config.yaml
crop_scale_min: 0.8
fused_qkv: true
qk_norm: false
lr_schedule: "step"
weight_decay: 0.06
Rows from block 3 of a small model that predicts nearness at each pixel, named by matrix and row number. Rows with one number within an expert belong to one neuron, the router's apart. Each number is 500 + 50 x the weight over its row's rms, rounded and kept within 0 to 999. All counts start at 0. Numbers have three digits each.
After each expert's rows are labels from the 100 images, of 14848, where the router gives the expert most weight on average: "strongest on" is what is common among them; "place" is the part of the image that holds the peak. Only what is clearly more common there than usual is listed. The data: rendered solids tumbling over patterned floors.
# router: router (model.blocks.3.mlp.router.weight, 16x192, trained with AdamW), inputs 96-191
# gate: expert gate (model.blocks.3.mlp.gate, 16x96x192), inputs 96-191
# up: expert up (model.blocks.3.mlp.up, 16x96x192), inputs 96-191
# down: expert down (model.blocks.3.mlp.down, 16x192x96, transposed), outputs 96-191

# expert 8
router.8:398557545478536476549490464448415555563528595469568513490517467567513439580505472563558421579469508470486485585504449555507453477470517446565398578384554404487508532615458546528567540542529447476549436422602505507606469510491506430486555532505452493459535397571493506533556487456622519486
gate.6:519564509545489524461460476556601433576460428504541514525457603395556435389505476441448447570532475472475527451463608524660422426464495585469454492500436546486477501430543466508529549504401565483435533581492559524464477495484536388456437359577481484487562542455522469538476454537487574524
up.6:561539498472517538442490529488518475459534518518542484520482413450550563452483503523551612417496472578520512617543500528546477507516478511495562551522478542474406520487516519473450599522475395545513461449464640444496495429514570584443489541493566468531456553485449451476510393539476501521
down.6:613450359520462423527519429499530520503589473431500509573549501424460411484486488419523543453468450610470540527478484551497467501443430517450522561544531458536564527487507536521546475464490573453594456482499555493541494432571562483545486426488458461556536560579462498568498422494428496499
strongest on: count: one
place: top left; middle left

# expert 11
router.11:493505540522569451488479437513476522537568559524562423486486502493511451586538435526477445402502474555445452498486532448452427462520449548539443513455507558522392461551351521489557511406442525498523411510490559445533571534510445457494476607541440529452550473516482537516473474520509499500
gate.6:501450401515549527555589477389491488607492465531583312496505484556419485528475484518447522501408507515586515499535434450455550444579544555531457508453495527494487365535443473470472523450566494469449525435484518497527499514542537413495426468563528480552473522541484555434513512456509579511
up.6:539487555511553530478501523472580532566528602562446532528475568584495572478535526525488518458452473572540476431503480478505482490557542452431527558484475609460485440525444417425440576506419515492399555514440524477470562487457603528488477512479456467421519459454517514543495471380455539475
down.6:512422506486469568514456441531480438525471594465514524452505474564526469508472489535517580454533509479542472437466426500442462419430557521471531502584533522451434474574559545502503464481466445476478550540468553492656582546501486518520503516557579498411531516444501430491597489483556606479
strongest on: count: one; light from behind the camera
place: bottom centre; bottom right

# expert 13
router.13:497365511520455513491566479516546497465578525474473539457500611518423575500439542549525490527483493488434397390473530487561488467596462484449544536529492558522545476452583396466536596514423568552503506516495459542542535523469470421512461499526470567542466522474515459479451567539586491548
gate.1:581536534596541424531498465586507518461512553518546485413454487501410532440502559505485534445481488472425488467509479507559432543503397509516513517527456558564349522509521431441515589489520413556467548408410516455497549519585522467444405445501554544497547492501507413543502515430470577540
up.1:473443515629425531476475527444494440440556504519433518549433412477519480463523509497502540481492566528536585542463547492441484533475480457462440540474604455517608416426483491523432497532525562500582542545474522569537485547454521521508538586514489570455498396504454532493456548543461563511
down.1:440535511553560509488538453465443580431430470440509471465625564589467505457502512508471468570492510472485457535412558411405513452364501493394480506457547393472487508473495513505509446497544477462456497450476478529499420492439499500481524592494556491404403417536530448494479405502464491573
strongest on: light from behind the scene; count: four
place: bottom left; bottom right

# expert 5
router.5:429504517466584481549491500500427525506499583480541480488478458546548512589576457515515488573456438403502411533514444479473429407470494448575433588436559452490449519608530502516541566573502495479524484496580458527502458574499439446509543533532453497445567412553481503587581475433541527531
gate.1:484520460495508611580474514401526464514569472502525530557497436605539483477435563524510516494557570435496558581505602445475508538486500507520555358448557488510505550484570478511569518512438499505480519419590552487509496491587446531581442461444531390493522485579485524471516584513539537483
up.1:491511495492500474482528497507460419471451569460531478530488581529428653518543516584473515510627499605491510459374474471487452474463500409479473379449491486486545434480465482446467506502510556448532491516520475468476484567513523482503535452423544528462467470513489533551490517521421472552
down.1:521561503464560562494491537413508534431554495541491466573430499498506537495476421544495547489589532534503514475552593542525521470547476541471647547511565493514522476472479502399455465426469502568519523483594570575475489427421427449500551499418533488422472572511533497544525490464494430467
strongest on: count: one
place: middle left

# expert 10
router.10:475480536439582521512424423451533474509524402462587406561503454509464492558535483479541529443421588495463568533398456532517584477442499490570448486470550552595425496585464541497590525431506473485556535460439465512541515561519501477446485460514577534562511524471499502504490463496511527575
gate.6:432478476457542468525542489498398458460550453508425603537571474503445543600544378608527493536574392482482488486484430541537526537413512523401544501520413475542584610529587469445424457475462506503443528572475528521535471494490539437550543528382539515501507438475557454543524486478527484602
up.6:486520564461489501490542530426420471401572491502515601538548447501423529576495502574549511498556391524432455488485424505517526588399510458452501499500442429530524584576539466443470464442484533468474476539486464487540473506473467444607515595403505503524547461438555470502507481446521485541
down.6:460471433511537500495466454520542581540495473530532432496545549491470518656509499510477516424579459442513522554555543557540465495531458541482534507415463565574451478508453492534512479485522435496542481525578489532523560560609434530500544545436599578493483556558489460499511434482421517560
strongest on: count: four; yellow object; chain link
place: top left; top centre

# expert 9
router.9:413510525479538485563476431480461534569555578531615521462493481494498465532619496554565445584494460402464455545470456541509414473480471440513437521363576459563518546585468526505460492563493510503545438480526492532576464564482474474513580504536461539439524388564567467558567443447569538518
gate.6:478497346558504572554516498409488475527505520520359503541488551465494555441471518479466591456519406482475527468503474450554544536520488545519614510514477500467487488511420498456509460399555576494493553465543466560475507536478480524434481540426479434449467668557447488494420529518404569456
up.6:508457404493536566486470471508478440498398416506454492569493558555414518477524499481530571500477505473448474443581516481517453430386492435527430439515541533450522501587522486555591460520532478556537538472399395449578573507529509465561432540514474458522523495465511492556455445401487462543
down.6:617473455590568544509561491475438436473387584521534536477542491493482542535455417426518507469511570514434554558533439486527468522455512527504446571440491510424539445519421584407432501499577535475460473469479529556509526405416499583565490498489607439446451492539493442436523465409522475505
strongest on: count: one
place: top centre

# expert 12
router.12:390560557489483420595505490466458537552502561482563528454468424537512458533593428557497475583519465393413457586506424538482433479469554470493447541458537471480501527587509498512530554559500538452575452470569461524535506543429484458529523529515463541408620401606548421557576432473571503523
gate.1:480492532455518592480497478557464527457430463471532481544479537453439452475385503537396547460536479433498452444588477517480479610451498508498496438546439581588534447473468492463474531560535549591443429479484502496432512488619515397474537562454459455584509427466509465407458464468484490564
up.1:526556405551517521535569587521542475459510476483525515489579545514495513552570521536534509520435509493452507516453476479534535557456458598458548413474556436473539503497500568519460528571493532362453546498479515415502478521590448524528518549502447466449492618406595592555477502552462541542
down.1:492540484456562525505497558642590462519574480520513541435517563565492504550458454523477544482469518485506495487542538470586477513510492438506517502457497514573498460501464416540557476499393465583517495498501483497508513558577447533413506505533462568370552493412423463473535448493589525617
strongest on: count: one
place: bottom centre; centre

# expert 6
router.6:410473555462551439571483485450473553571541552508604518405421440513504449515586484582513476538456463405473421540481423479495395432450492470525452619422536478488467506541513576536562545604490502476572489470585472561516469555491508489515555548534404487447588412566542471578505489477528475529
gate.6:532474468485540510534498480509523479421549535413478508543504617468424518519461471484539428468557512516484490504504487495480584489485427524438558567476396518539576467404544554530503553432436580491490493492481514597500502549587511540546491518384504506632503466499502443446454392520482483478
up.6:421515500524508484489541515471522552558463520530661531472485410532480532499538495455509487526537576492508569453481517540429477569412518523566470460523588521536464576516469470506550494500520506576589443422482464481486490425617446540507545461438531547395479559537484502512515463504544450512
down.6:491535381502529512545498514571531552559519467486554571556531493421489552519390506554568477444511524491622497511436420435473409526496474445428411509597521575439471487489551470507467531504504627609506448495432505484503556495431544546485436550518432515528531455506548454498537570548543576556
strongest on: count: one
place: top right; middle right

# expert 0
router.0:391548552482583493547459469419470547533552579470571527433460456605471450545586475580548465588462496435517428528522402503453405457476508445516444526398584491466440550546500580496537467569555457503516434484535436474552490571513484467525566561563459543427553368550555437551499446442584513525
gate.6:494518477573415506492479532514555475520521445513535494423509520467443536451499524483533452536515523440494533458518589404587535479462452499554521516516481466446579522439463463516562511581509493525539466484496465477497525530500414550526488538529488562445459544501494505512451502392504583519
up.6:469471505502424525530465463559558524522527574469623479454450490492454511441451459472535472487475558460434504457510567435609502472597452522516479524505500504517550467425518560487566394640486463526452522549486509577512523456515396526546491522536470598543514462446506537523499562403576564519
down.6:599434517488472416586579444520544548578511530528498505501450439551472499429455488462649540460486529526537623522568555536489583457447557537569505484538461533521500454558464447476496475498575401480528500512458511385524601520500481505552524541490567501482535493450507581507531482532537529587
strongest on: count: one
place: middle left; centre

# expert 15
router.15:460384607420455499476475566456480426546538506471527456461467508593541511518523467492508475560446475458575436487507467458477464478513589467478510592387524468449496514465556521478429503546441495540538439454463450605545477540510571567487524495560519507393530442602501495545561457472481568591
gate.6:431499518491491521561415487386516503502602433442475533537506518410529505525478534427486575511506544513458580550555500464490571481432505520556518503596531498484473561575481520404473461426472473504374480541532468597457432465494556522564515468516590535533613420493485503471480484466456550534
up.6:509540515522516524475561498571481544525487532545571535493521463641490486459462484538402448522528521483565339459514492532549441500565452548478512536483476461523591456470483517595505504605399574533566558455427501393469556504545446440442548517463403398490472576482556565475529558600514468508
down.6:527550540533464595560492435479476423524462511455642476495458598527498437454523568491574519514523459508543544512589496484541640431499634500511545504511405526423517550557531521477466561484464459539509434527527551561484522514438497465524508497522506483456613453630433432568527528527496470557
strongest on: count: one
place: top right

# expert 14
router.14:466445439465382613562439563468510463440549613528539568450506550512484478495514499505550495489548427501525476521404492444420431466560436463439500504465492449547462457482499509492526482482463535570466467414577546586557482529529520575551523529486572494511558468532434551562491523483472575553
gate.6:517401563501558470568497523479561377523504404565508532426518483562564380606524454550457560525622430516468589493517514543553475489544524437558489443516500528492506524539432388497482514470484571497484448562511500602519505595498496521506512433487548487513454546455490468445458532567452463589
up.6:542474545547471491512534499480506432491531412438531484377459501537505491419480534608551523459573473449473533495522496555480493549478524608457377568461574488480428484524599479501555527489507551497584556501529561555433384497563594529459439495555594525563452576454578547539500484593501504485
down.6:555502490502551470517480526590486518536460520521496534535437633515560470433494508474450550511480620490554425467514505487473571391365503384480561520507443438567495512621474501449431487470602441490470428598441522546511499540456505491561623436567518472521433468525532522528511494445562504508
strongest on: count: one
place: bottom centre